A small model that predicts nearness at each pixel, trained from scratch.
Data: trained on larger renderings of crowded toy scenes, 45211 training examples, 149.5 epochs.
Rows from block 3, named by matrix and row number. Each number is 500 + 25 x the weight over its row's rms, rounded and kept within 0 to 999. All counts start at 0. Numbers have three digits each. After the name is the row's rms in percent of the matrix's.
# conv: 3x3 conv (model.mid.1.conv.weight, 256x256x3x3, standardized in use), inputs 205-209, a 3x3 kernel for each
conv.0 110:489528530477544482526480468493470513547451531511520471522484519534534487523524501516507502548482502520506456528523487485479502543517483
conv.1 106:486482498499509509487503463439483485504509537484520534481507532481520501438471545485502514490498503484489487493459481516489467474509472
conv.2 089:482487494531520502514535503515487492507480472545468550512495477496505486453507488525526524522505512507509531474530503478481478448515463
conv.3 106:492501502484504482495510518452512491492484491531501468508525486472480496506511520500500526459463479533512513509484455507480528508513508
conv.4 110:508470501505514462521506496519492452435539536474457523478496509511513527500549491475486523498462451550521533508481492465448488472471513
conv.5 105:427471499491509470503503511512452442512482580523485513518517496495487481513482546482472492493476481505476483531503500547507502484457495
conv.6 099:491500496490496484520518496490500519478463499480493501531516522538507490543517486497510517504511517510511512495496525498483490503475484
conv.7 097:507496515470494485488475491453493496493493511521496522514496549498478491520488516520520500493500494488485511513510463496542476490508511
conv.8 100:470517517479517514495506526490452497475461482501503489561451529506480522478489484508507507493506517513496495421488483473494408499479469
conv.9 100:478521471490497498492516491522550457472494504535503473510500528488496532512502499510524520499501484544536503456491495507470479498523507
conv.10 102:473492502477525507444498482539552523532548494483560505476475488510518498522492476495504486506512515482501481517499488476500505476519495
conv.11 100:497471492481479446531477450522449486466423490484518504541526530518475523533549524517525487498473495494472526487480531513477496499452453
conv.12 105:519501500497481519520511510493495457541540483491524508511507498490498523473524526493515483480509486463502504525495500459481474486482446
conv.13 086:526527519499495494479476467468455494477436459477505543516464476563492524486438452527520491491502499467473490528494481513542522515467462
conv.14 106:496496512484487458501496470485477516486442501490482431460501487459520490450441483454481535517500467508492493548468490471491555507496508
conv.15 096:487496497475472473513520520502492538518507508484488497527507514525492498526522512485497501500520510508505490482497489470457467466452450
conv.16 100:511466503500473493514533522494507520477482518511494522523532506521511497579558453490502533481498517481493511511486462488516514518524506
conv.17 105:528522508479453499501530495464505521517508473530529469487515477515551545523434465525525535530489516522519543491517487485524514485499457
conv.18 100:475505519523517505486497522490437472490515504471501543399498542447496491491492515459509521511468514517469528477477512465512511506454519
conv.19 108:529529495540539505509504483538518522514454512472473511498498500460522515516497451514513512499510521492521544502504478469479479518508487
conv.20 099:544501507533527514484505478515506495510452539535475482506543509508486511512489502516484452501541470480515484476542491491495482519544460
conv.21 111:470493458529542506538545501476522573484481460523471460459512525472465549492524462544543516510553495538521515542537511534499514505508527
conv.22 102:478503455485494524492493520472542552520524502511416447496485483466466527471491568459490492475517509499491529524503451553522484485480502
conv.23 103:462515483447509527478510471491491482503506491485463491497505544494490546529505509494472493502477451493498504552504486489478500503527484
conv.24 061:525475466497509516486495494525496498486485495488497492519486484493520499519491505529475477531526507476506482491513493467518464487524468
conv.25 099:483500501492493488514523507498493526503489483515494504557538517493504495521525489515520520510514517509515519501500505470466471508505499
conv.26 101:484501492482487475503509489502485529512495516501491512530526525511506498509511487499505507505509509504508505498494502488496500514507498
conv.27 094:528499473523468505489497500486488523553507516488524525466483569497510555477521525493512528516497515490508532471467462509500438516483480
conv.28 101:522545479488526507527474529509534496523460509465460508515500512509505475502526500549488507501505499483473507494527480491509511513520500
conv.29 112:506517554522471480510484486472509522476517548491500450475487500455474500549538528534523540511492502538527511488476509503490521550469488
conv.30 097:498464504488500489490503498466425519519467511567467485488498520519514519505514472524500525520526518467506512498492507465453460497521497
conv.31 102:522532502477520511555499510455501503486471485516535503498527539486492477466456469484527476482516522497473504490510537474476488505439480
conv.32 102:508496491514484510539542512495488505520474492528495491492484519521507495522516473529508520503502478537533551502500501485512505500475511
conv.33 108:570522520496519491514562492501519525492525490463539531462471501506531490444485534515482500505491478523534513520537476486515500483506502
conv.34 102:515515539495457482459514485556500483440509426459555500458492508479476517437499514516510504506515502496475485520479478455482530515517531
conv.35 085:499493494501470500474480491477497497438487481444449500509499551501483469484477435513500506500488495482479486496485441512511478472497516
conv.36 102:508535498532533493518484479465496502520533469518514483483504512491533492461497499505512495472501498494496516517504523491513508482485532
conv.37 110:535484477473490495519549539499541496567466455495496500529465494518505513539512482477497458484507482531530513459503494456487462519516531
conv.38 098:515513494538546540496525526466515504515531473526473455413367425511480503528497473519486508497530528511493523511485492525502477516496484
conv.39 090:503493518491530528476490487528509459449500454467531492489501491483487480507497492491499470500477465473491478544474493447502509486525488
conv.40 104:498502526466490519495492508507518477469449486542472452519486537497497482515516522519550533496500488508520545524496518499523514463521491
conv.41 095:535494492500496455511521480474500489462458489424466477508501490505512486513474439518491513493499517493514471532470500487490436490520440
conv.42 094:500462453497472498476513489525487507445485466537531532510507534507492501468511452532534532507518472480496490500524508494485543530538543
conv.43 104:495507530497525508468487505546436507508472528457501524496531496510513541515504494513511490491524493499486495525491528532518490513504529
conv.44 106:466541535499470474479497482472524523511544466525520481536532517538500507527512484510488492549486547498470524470468506515517467480502458
conv.45 086:533536519517498502480481514462482474486498487438495509522515546506483505474494499496502488490486485515490499493486465519501512483526528
conv.46 102:496490518485488464522504447518471460490482476526511524502541501470514508494480507507524523524522502505516506507499456526486487489518493
conv.47 096:494506543502507481545527513485527476506506454492457505524515500550510435488518531539539543539535523479478501526460459531488493506478519
conv.48 093:492488500509531523537499457489490479523506446501499501521529465489506501489537524502473508482498499473489503486520499468428462437513514
conv.49 104:494492473491498503492507500462468499499472481515507507517514510512510525472507525504494502518542539529538552437481491493461450509488507
conv.50 094:509491482500516532486480485516479475447444492519521523504510518514559499545581455498504481487505522503514496494488506526510478497482453
conv.51 099:530498486543473464470482492480464519471482469439474546491468515502496503498471510509509502474497519492498517514491482515490462510509459
conv.52 096:526529490485503481511516503462520487472523465451510480472496483560509468437470497519507509485518506508492477517504480460512508479517536
conv.53 108:543530542525492501496514523511515465540459481504502475527510500468515480492497491511523495529499508537529490476530514487474478521485484
conv.54 106:491511541501485522514476528518511478487513520507502515509472482486503558473470505523522494506495527499494525510483530516473510501494493
conv.55 096:490482507545520515523512532469470505505520527469545550534503538500502502489506527516504509489474468481471490445509514525524492501504508
conv.56 096:465479503509485467513496488486473435504477506494543552512532498509486487450480505515517503516502522502492496491490499478463494502492506
conv.57 096:514488492536538497520495459485489506490548525472474512512524470494499476532535565526513485537523502524514523490510495500507470479506478
conv.58 093:498508476494511467532513508473538496480482487473504515535526514509491483496452528501495475488502501502512474505529536489488514502478537
conv.59 112:518526513536528495551492518521516494512553494429503485547516504504521503439467543496477463493529509553555476530471444494546507452495487
conv.60 085:524517535499507506488520528471505501430503476463530528514498549496515520471516471521500495495503509499502510484538512506510518468501518
conv.61 095:508520488503532491476495484446464487514522502505501528466513478463485472523527557491504514473481480491486481500524437486506512469517466
conv.62 081:527525531517518529504512521445494526448499503470511511520513520524525519509509495504504496489486486492480481512514531499509534454477499
conv.63 097:512534463519524477517521476468531490448498479420485489507493520487529520524505499498504493516480471518476487491509529488476485477524476
conv.64 112:455546524473563536483481520528510514517509526488503477516528498463521482497502534488517523486459550531462539474536484431497525540509495
conv.65 107:497486534504496490513464482490475511526481486503503533481500479486520545508524450502517532491500506498496494517499567534469481489503484
conv.66 099:524503478530495465530496468515510493543469511479497462508486446444471528461501486520515532519504486516512473514476504420477511474495509
conv.67 106:471528492510507518446523515485496515527477495483503466486505500475468463486488496503506520506483521501471511484511506495524499512497478
conv.68 109:465521507505509512481435468498469536500501495495548473512490464465509478502452493499510518492514545482504519470481518518449476485517472
conv.69 102:503510493525483504528489508482534539509540525519525444498517525518507528454517579523496489508490534514516501533513460482508527545477491
conv.70 105:540498490524472470498493496474529516545494509523510492467503481507488473480493513520511478527491514496498535515517534462481480498506508
conv.71 102:522482443527536490473478502519483540453445485473517506539502514466507502510509458481524505510496503503520516536534508508487499480526517
conv.72 075:506480476532527532470451448508511498494513477501492470521492495511492505521516498498481484506491513454450449503487494473493493465494494
conv.73 106:472502498482509498548513488505496502536518536525484488461544509473492543504513484477513485500516498518498476518497535536529524483488439
conv.74 093:520516488509506479478494492485509493483483521501463485481505518473478491478479512504500511481481504506482515544495465520508484538512525
conv.75 096:502518462493475504519465487467531497492516518557487490483472510451504513496490482466470497469469500489496465492526500504517489417485464
conv.76 096:470508496475454505504473470462515494492538528475497440465470473501465489489495465504524510499494507512499481509504527498522517441516504
conv.77 105:480495524508441483503511510513529494545496510516512482412470503435498507515540510487522529492489509500507472572498496474473457548495480
conv.78 107:519490493515492501509528536524513453499455484531503517480451476436421517505502540505500492494503526503502521504469527489457503474514538
conv.79 106:475520533494491512520517497524502491511464513486481529520464502482445502541496462474511490477486515517491523524522493531527506443496507
conv.80 110:488516517490482467472492469529515494463494526503490448537501498490471511485490500525480511503524538495551527492526507542487449529553537
conv.81 107:512509486514523521455496501520494500469501485511497540486474526525532505510514491485487521495511530521506513508532493531493467515502498
conv.82 098:496475528525519517502494490530509488527490528517519504488539499516536509484501532493483505466494494507509521480524578513482500485496463
conv.83 099:498499483507459492524509470510446462460497457501473513533502507504472484509542505515519520491542526523515539513522527511478498522541543
conv.84 102:488468475528526509489480473515522539507501501516494513448466449487510491526499472504500481524515511499491527486503545488445489518511494
conv.85 082:516501503488446499497552531496492505509471523514480510498519500505488484491470492532477485466456491466513524521505517496475501436507472
conv.86 089:511527503491498492485505484508516504508503495510506477505522535499497527556515515497515516506512502518511495539544533486505518460485492
conv.87 107:477496513515494507472539521493514539483440464500497499486505502525531433523520484485509524515551529509532543484479518490494507473503502
conv.88 107:491526490459501478481487513491503493499543513502478504512440561490489490499465530496504488500489493501535523499540524495514488510497464
conv.89 099:515478483488536531531518512512480474478513534506535492476419526494552533522524569518516470486496554513488507559484524549502555497498494
conv.90 089:503495489492504514475499515481492474528506507524497471492488520458474497508560455474477501481506495493488513537496510519490492491515523
conv.91 101:511498487494519526505509493524489478545500443520450529470475471522554516462487469514513512509507502499503506555559519481523495505483471
conv.92 105:517478454544496487527478479533476432529479512517479510520555512460481478462484509524461469490500502523499477504494506524501499468422449
conv.93 095:498492504501540479487510515484504460446494481488485506490458499490480507475493490505506484519527475501492474476505551566569493526537516
conv.94 115:507487504521472448499489506509465487489497496520476495480492496467455483499511486521512496524512537492518517507493473505462500507470511
conv.95 098:515517533509528494559505539489500483496509509507441488477543521495488510462443522517490510535489507551502516476519486531498516532538495
conv.96 102:488464502465490556506494523493503455510483486551519481517522508478472486485489521487501465521499498519534509471459489484504478552445483
conv.97 094:516515511527502548511527488519475540490474523521507523505477502527538522497536537481498485502475513517524516532523524531501527546520503
conv.98 091:514500506523494517531540506494530543440443461478458479499521531556570572486488509536535541496529523505502487522546563541510529520535499
conv.99 088:522477493524499483511504502519544524496516480452500511429440452479486529495456501499498488476518503472515502572486502527510510522499526
conv.100 091:484494498484514535514502481477498524517494483505480488534525541499492504465453485518484495514496505548513478517509489535533517491450514
conv.101 100:548476491485483494496525512515449460513509477494492527516499533484512530473456530512493521498503499524533505506494488536462480479480474
conv.102 098:488524481541543509492441517526489508456442508504403484499514468502491505495513520491468485527536497500516546545507518513556465542517491
conv.103 102:522512465499539496504511486483529469507537480537512548482492501472507549532497530460460506495455490500496482555481528527516516513434494
conv.104 101:514535510514533546550519476485485505524531471427491476506539508462483512540549510531483476533499493551520534544478487492490448509511508
conv.105 091:494515509530527482507511505554501479523498502531446434513491450542485499483510465481462489501521531494530503550511520537523490489513503
conv.106 102:525486515498498503544479489501455505514500518488471470520458469477478520523510483527533505518510506510561533534481479520509520504501528
conv.107 095:529554492498516493484483523505485487494495494483487446461474528487501487509502490523521496527498533476484501585494459541510440539492499
conv.108 103:495523522517484536523485495539516431487494441527539490554491495517481531565496467513530507473516484526528493533503482556500483467484396
conv.109 103:510526495517539525465493498518508441445422493519497506455499569467492471518493496456507516517510490522491514479492502502476527546503521
conv.110 105:523458493457470463473500479467501525482518477408454505492516513497502463551504492521525528493490497515504519493489468461487470523524507
conv.111 079:525525509493467463491496484483480554478480458476512543523492539509502462510499538495479498484479496479469482516515496457496475524510478
conv.112 093:550504531541533535493520531507450504485472485499466498483527546446444497468534515509511544513485506507511460487498515507497505493458469
conv.113 103:486517505508514517490515512540494542504516529501514498518495509516508546497532473512514489495515501499506521506485499469482522485497482
conv.114 102:536487489488473513476491484500477506483511493502523520458493506493515416531540491487506531500514542510527524550511478491496510485533520
conv.115 091:509541542485540536503512515481568544501505508482515493493491498546540513516509474469490525492519537487500472500509519509535529523512510
conv.116 091:534493514524513527511501522490500491501471469540541521530472518549535513541498485509508517504519523501517518535500500508510528533530539
conv.117 107:525531543472513543503519494487487521463512514501492475486472482547474534520518484532516470518543509516538506522497485498472506543508546
conv.118 095:503497494476491510524521497510494507501496447461452447460490490492483516473506498508508503490534534465493500480449496483492502473467476
conv.119 091:526537505490503506494467497468487498477476474455445450471482486471528531471487523516514493490504511516512526518514508483479506509464496
conv.120 093:505487508484463456475493510492513462557552550499455466465479456529541527541538532490479491523505518536527542466448483507468476529528534
conv.121 096:537520489519527523492520524500519504526513533505518506497539517544516542508507470507504512498529537486521504501471466523518535490460492
conv.122 098:504523536501482531466465469506516574540494494514510504465463571517496430475517531525485506493470510501478490457535517466493512512502482
conv.123 091:530513503492475500487509522511516509511474421449502494497495435521482492502510503491481460497499509487504508538519491506488519512519500
conv.124 082:540517514520498504523507537533542541509490488469511520461500502533526534465468484488488473500506499509510508531490512470460493511511529
conv.125 095:515515536484517533527509518534523513475504519455503451518487513449516499520494520510527527540503498497492545497501494505504516501495480
conv.126 111:529499481541539518502527486499535470502468485510475456508504492488451493499506494543515526554558506509543495500492472534508516595518486
conv.127 096:513510523501488511529540536475528510524454515489481460480518475480526454521528502516534515499513530506473503495495524532504506509490510
conv.128 103:481491528494480514492539477500472465495517484488525540478484508492485504499485510529512508463497502526532487515455534519470478495527504
conv.129 106:496480514485459520519477507489513465462501507506484485469493465472512495495489484522522540516473518478492492533525529521470528502467508
conv.130 101:532508507499481480495515491494521485483488513476509513510509517483468494492451484536523517530516493532494491518557522494512477460487518
conv.131 098:488509493495483508519495503510528510507486481468467484505520458521499525499514506528520496486493511519487482531475521480518495499484540
conv.132 100:479460489522500540477503493506515499516525533550493581524503486526508532455478471484501493507483480507494530482496538474518528466489502
conv.133 107:490460485513481508487452465514465523474501504448469434465469464464509497442467472514505490515462534531491510540522531512489528471517474
conv.134 105:457472518546552540517558548535421474499501514475520519472520475505554551509462477518528491551510484487474506500472515535501505504516475
conv.135 081:518501477500504495495514504482469470483477477487513518526527532508505497495511477510503493506501495508500507525512473512496487523520512
conv.136 094:489489487500506513520486524515491528500531510523479472478501508549505509479455515490539498495494495485490514478480489508496529563543502
conv.137 109:549498489497437512526497491556468514459521519465502468500513539482529482499467530512503515499486513496495520514460523472511495489527475
conv.138 102:526521491508529521537494518521509496506505482467516517483487514504474485518471511543503503516523485514530471542486475507490450489515467
conv.139 088:465488477508478479522485489485500539477492515486485512522507485493513492466523463525529519501474476507513489528493550472447462487445460
conv.140 098:476493482497517469536489479480507544504550536503499478484479486523467501571517464534493469537502494500478473512493529535514549485479459
conv.141 096:521473489510493475499491471449502494483512476464480481503505528509513499488523458512510492511504479533506537521496519503434532502531516
conv.142 106:523541506452509499502513480481483522458481465482524493508513496466509548559511483478512504511515465521511476491493530450467487514516478
conv.143 108:492471507516459520540513516531507506492508516478467454433511465513461546547515471498481490532519522476487498476531493469497500521521489
conv.144 103:503517525503499508511502492486544536529526514503456469508520495535507486508461469525494498508501469529530497504476509482481442498496525
conv.145 092:524494486506460472476475485510497567493525497502521487492492479520558483516519512478492523518516492477524497488506520497438503487453537
conv.146 100:466506516483481527505511530471506550501517520492455481477496522436468518496511538505504470499507512473491473396438494536465502483482472
conv.147 102:514504523480476499526527473513452512547526472492518451488533499463494473449524510496512525512520502497517489503473511518485496512495518
conv.148 108:526545497469476464514477478500515514538515484476517470484433503474497500517531517531520521507498532529477490473486469496504498490476507
conv.149 110:483481479494508496524492463505526500481487562505496455467505491529467518515511493537516543504491505523476500464500510522472458506502520
conv.150 089:517487484503493476466494500472508498477487490468491524504509498479476496476485475502503517500505499502502497531518519470471450482484468
conv.151 103:454465504480530511521507467468509517542505533513464528537519487459510538515551489495496531533486502528456507478526547518510468487499542
conv.152 100:500461480533495494518534536486507515505488504489513535484534452506503507511490454522486544517482476509502498516459465483458471520509511
conv.153 105:486499514470506522507480461462495462542515508490505495507518465515478525504476499511530505491496452480553520515522504509559506458465508
conv.154 091:463490475504500537520530531479515535476493469479421486522515516490516477523557483520503514524491507529488513538511539497464478472485510
conv.155 097:488511480469461476464488465481499494501466496500499539505482504494444463513486493510489524510516517509495492509502508495517509501539468
conv.156 103:494506466530514462525477500509491486503488501516486505463554515491476453541458445510491475490504479516513463482496527489466464530475478
conv.157 104:532496512529494517505527545500535507475512491479505516500497511526514505479452478530513506468488493518535501491498492536495448475488531
conv.158 086:505474548506464490466487525492514511498478488494493507505501470528475469496455490529488549510507516519480485521492544498516485500488447
conv.159 098:473457479523516498466482502510459470514507527481482509507490518494484491522506521512498502497468474456494514481510485510509506522489499
conv.160 101:477479468467482480464487445509507493496519492493498492497489498480457476508478517495492486480476475486517491506478491474497505493494494
conv.161 100:528505491521499496527493472491496491494513493502540555526516505505478489511521505529509469483503480504493507501537489503542476504537552
conv.162 102:471480483473487485480502497506513509462489489480516506551526513525520518528523508476494488484504503493516509497493509494498493500492494
conv.163 098:504489514479498482522481475515513489483557464445526478484482494490481503535492514510489518515534518519497460505504501506518481462484503
conv.164 102:505520479545528491517514527488481493528567504489497483494493542483511533518458536535466493485513537475482500469503495467494507509510489
conv.165 104:535532507471480462509521534526499537499497524504521458476489499464489496534514488478499527510516497532500513468518497537480489522493512
conv.166 105:510510529455471495511490473451484489479507486527526454500519520522489499509492470515518522493489503469483490539501503445471493494514443
conv.167 098:518474517502474529510503484513475487522485554494506514491479496506467501436460469484512515472500497490503490488459478519509480477495522
conv.168 099:505499525504493538486495504495473479495483513512491510477493533472486541500511513522525509503515466501505478546484503519510486520477463
conv.169 105:565529497496487469536537481499492469480477500457509481534500502515529471490539477537506533509502531516472492494473525501460473509512508
conv.170 104:522534522488507492482541531519518465539499468484505503481493467485516547469492520530535496487500483502497501481478521478467487495501496
conv.171 105:511499501451497515459516483490538473470473455521519499497481494486524508531512429503510530509509525474490520502475471476489462468526538
conv.172 101:503492502479481476454501497495528499446475470448436452492498474525526513550506498501517505517520500503508529493503494515492472458505489
conv.173 107:527516515512512520485537502485486487488477474495514512482527493505525538499520493537511533494495483466501492531486512496487477473507478
conv.174 102:478483486479486483489503496507504489493497481498497469523508495514504507538524528482497495487500500493511505506496497486473470507508498
conv.175 098:488496488489515523505493511480510520522467538490488458510503489521489524473520461533510530511494495497534531590514475515493468496499527
conv.176 103:500508485508493542505525539507503488456510490453443478533521537544488523476468545492497497521496490511553530482517465488499540511495460
conv.177 099:516523481505521553554539490495530465482514494523506546531526541498502481462461432522500487520538531542504486501497508513474509478513494
conv.178 102:499513562475479539490486495463456478490527499525466411491480474510504488512505500491484523471467486478512511450514491503486486487468480
conv.179 100:514480455474463471501528482473470452466506516558515522497486483529506485432444455495495508501537512510508514480493496481497498467504508
conv.180 108:498517544471498490542509469480513466463489481470430476484509518537510476477538510487505523491480503550522539435457518446452500424482518
conv.181 103:489491447477490454509489483534460490517474497495491536540482564507493496478466481522514506500510500460535461494528488499489491527512507
conv.182 108:510512488515499469509509478536462500487540561499473528505476519490522483500479443515489508470522521547546473540552489509488502502542487
conv.183 103:535492545485515471473512445514515554475510509483483468479502471499519508572508520505518496480522508500532512518491497495517506494508462
conv.184 097:532488473528503495491510520459498495472489485486497490492495480483495489524517499494495482488503514490506510503506494514515506503516482
conv.185 100:487494452498490496495488456504504528452443440488466530492490518512471452504529473492522517490525502521502492487524527518532498508483516
conv.186 099:508470519524467507503509521525482500522529503507513482526496484470453497500478489496470518519493515523505492509551530519493505525508488
conv.187 104:507486487492494530472460488495485444480522548523505445525517530469485496462505519465486474458481466477515518502502487518477496520473520
conv.188 097:512483499511521553532507498536491521502480443521511517527528515472504491476499527512502509498471510490486540469521508485478437523544526
conv.189 104:502504502497476488484502491561471497457472524509466534485502457509512495502520560547522484481493511468502518540505489496470474538519480
conv.190 096:518484527512498511476507529459450448508515494448435482523476509510488490540510506508517507516510506502478478533540526459492473445477461
conv.191 107:489511543525503510511527487498496495464501478493522445495542502475524506454506478521488531504497503520524474502467522514495526505518540
conv.192 105:467439523461478517510514489483489486496462509459453471549549512468470498506508518520534526492512542520495517508504503489496526519511490
conv.193 100:492495479488488495541519484487493546487465524492506475544489522478506507500547504515527517514493494502474551523524469465518517503519512
conv.194 103:480485482548487507483518500469466474508486471457453524513531521536499476553533465526509503485465523531512500520491484486516531482483499
conv.195 090:491498496509513512508521506527516508478482482474488481524535521477516501495530504498493502499504511508518522515505492490487463509502509
conv.196 106:529527510516486511497504483476477421485477511547501506525472527503443490500505524469499501506494486507494524491473509502460541521527469
conv.197 108:532546533508523474514501513553455488517495555456466530479474543514545516542510515516490520496489476551506492468511493516490465501547497
conv.198 094:523489491545520479496537515508492461476505532543528528484529489495535509500476507524504512500491510509547509500533491509490490470450500
conv.199 097:527504498512510489534504484501512469495480523478505489529537474523501488506516530483510499509508514499505512487493496499498466506497521
conv.200 103:543534530526522494477482545503480514448518519513455438481523470525494505496498531532486500510521507513498501486496513519504474534518510
conv.201 095:555522526521525516482502457525533525457466485504477511507439464537501495502465427528528507489533489479522521541497499547542499519534528
conv.202 102:518521490515501517438495490519476490474465472468526531539493553485503510442482476522513518525497515479466469496547524520491523520530529
conv.203 091:519528509491494529466461488515472499518491500488454543517510538470494509478448525527522508505510506460462488498514493506500504463455533
conv.204 084:519532530507516503493522516462540523512514522470483484562516504511509515480485474487510507519535514468470462508468489512505487496541537
conv.205 094:505510502499498496522524505494463463464456464459453460541548540523538525509542534522517513506513510519525519521507473491483463500476468
conv.206 095:503500482505508497523523517524482456495487486497491473517532519496542530495534536519513506512509506515518521529512510500477468515492487
conv.207 076:493494498490470474499485494464491494437428417463478460544539532535536538519512505517498486496501499498498506525515518501486512485495508
conv.208 098:489519509471486547530503478479516535507508505493501463454480542547477480510494502524509531483473542473475489479512469507528518460491494
conv.209 095:484523517485528486492512472488491517462525491483462473515543497482529476459498501495496486508484478508509491492502503479463480461492537
conv.210 082:529514515518497508511526530531537501486469486514501539487468498566535546501493479524516490511504502489486470530527482509502485519519532
conv.211 095:496490495479462514507458485533501531472502503508529537490511480497499499528518496492524530513519487504484483513467511528422435538495501
conv.212 091:492494500529512547509513516535516517429448461473517525513530519480514516452516473519532496515523513519520528517502504517491533518510502
conv.213 106:473492529457492510523541497472508489498473523487480486519506481501476495493484518497507463548504463508494480548487458536506501496497504
conv.214 107:470496491519499471514512483453492482468444528470485481503541460479501517494452486518518485482492516487523516532472539559529524530528534
conv.215 106:461503521500502515509511511539544504487539498464470542520515524538509532481519487491504487522496496503471532515479443500504502510497495
conv.216 104:523517484562529474512519521507494495487503481488489444541443469537488490493521542531507530537511513513524497540518524492487503515457495
conv.217 103:533539508495526502480517496491494507513516480461471459466539534505461519457502498516532511477505480506487494527508476516510496488522518
conv.218 107:474515541496511510524522493502474490492541470526487517548540485502509497490542437480504482498541522516499521516458479514516518515470525
conv.219 101:527491484517488525497474469483469482489513506503461480486513518468503501483512482490490478500494475546535531554522542535487498526477430
conv.220 105:521521483489488509483521514490526507507535503534499531498517466496477481474493488479483488482509510490491508553490505444506501479497481
conv.221 098:486513518481490485518509534481505446494501506449472451495521492470517476504477485510520507471515539490489524472477498454502493483490531
conv.222 098:455469511512518512469485517493512538458464497514493479527519550526513480443501507512517518462500522494516482527475511484506480507507486
conv.223 108:483503539500483485464486542503501469474501494496532484548480483533470496522489497517507497498528492524499535479511486509497471514492533
conv.224 093:488517497499507504514523495550532531484514504512524513512513479486525485514487511514485476531527512505495517412497482474503486479507525
conv.225 104:478486500509505456513515498528535508498453503462437476552497487548456497509530478517482519501519489493478495516485496520503524498525508
conv.226 110:433503513507507520491514487564510502524478519515481463492495481450530496528504491462490490479519500493534499481474497518443526487492504
conv.227 099:501506508492476476473482496461467475503495516523531470514522526477490495513486495490489502533496514488505501494543487499491474494503494
conv.228 108:540528500531514513512494464466500517530455505540524519491484541484507492497506444553506466548549509504513547529505483468506507449495532
conv.229 096:496512481518488506540486516499494484495458521510540506511526534528527488552531535514491469503479476472490518513521463485486513493517536
conv.230 100:501511532516507472521536519499529521489525515483471499523542565517487532532450490498490523520489517497483455536515529498498542494501525
conv.231 101:527484505488491468544555489521491485475494472494522468516493498488507487472535452509515502480521471517521484479503519534509466493539520
conv.232 106:488503505497509472513516495495515496520495507547447527485519518461476471505485481500478483513505513523511498489525508483506510441491509
conv.233 108:494498492519531467482537498504521519496494500522524529516509493513520511489465488505509523507529517534544499506462474526494489528500540
conv.234 108:502495527494501514503495557487536534570491459517469462506444496510446521489502524522522516497542524507496499484483500519513530446476490
conv.235 109:505487544504504454540486484557516518520485484517484474489535557487443523432508507495479496493510487513515492472495495481501472457485499
conv.236 103:497515519517516522526521522459462462488479498514480508532525530533526522528499481505499499517511503518507502539482506547510520557515523
conv.237 096:494475482503486493481500503498503495459485497524491468497515496499483520514493495529487491527440511497479531493527510521554530496499499
conv.238 094:518491476476491519471454481499446481495508494499490491532450453517522504465494496505494518490513523506507494525492521502510499440528487
conv.239 110:556506494512514525526520465498484491534498508508454512531517510536495487469456492539520441558485473485473495525501531510495449504519519
conv.240 102:497497501499510511502504507512496507497485495505487494544526526553544541542536513494493494495503505510510512537511525537517539533510523
conv.241 087:480517480533503475500509496501508474463447494515512527492483491481499492537544521516496497479470467522522530503534528492441474515508505
conv.242 096:519493503502492500499517508534497477498480522524483474488522517421485496523521494507517513485513522490507512451520525480508465481502520
conv.243 099:521522514499473502504486514507516533487459481510491517488485489495504513455519487515485512509504522506519489508513471538513501479493497
conv.244 110:515532481513490471520506518531501501510515508463530481528472541492485506446522440486494518490492503532514500497514510512495480513476532
conv.245 109:515477506507501470475469499477493513470519485467498548510470493471508523425484522529472498543502492482517499510499530530482525512473467
conv.246 106:507493514534515520537531504472510504498465531500510454464453475507490521496548493522524501519518481525510539474528539503530485503525508
conv.247 107:441456516509511504484565520517530543470452457501538508444456468502538491519527511518527496523523491508527553484529537522511498504514544
conv.248 101:509485493491492498530488507491487473483519546536478521520476512498521525513465475518493491510519533502473516490505499511456513501496491
conv.249 094:513511537542512514488513490522510509538497504507468436495516548508512508516483540483506523517494505480479490521500487506534539465489451
conv.250 096:511504515523496553492500523532546523462480469507488515510491482535532550501485511494480510500528540496488479549507514503494488527498496
conv.251 095:509500499484496494492508507513476457500506487482477476536533513518530524531536503503495480510509506508503503500494493539523508527499489
conv.252 108:494459480469531480489455463484512503478491482540528499525499490478490489495527527490480462499533483514497554482479523536528545506492475
conv.253 100:543495498529490490474506500506475476489509520517490494488501506491507504514541502521497505537514537514507524517524475521520499529506503
conv.254 113:524452503535501472540498459491504489517502502486503513498513533493538467485527498525522485505526566492521507526491513512481494511492547
conv.255 105:469494500497475477537476490486443508502487492481436464517522539489484533509459407501464464520533491549533488487485493507500532496493470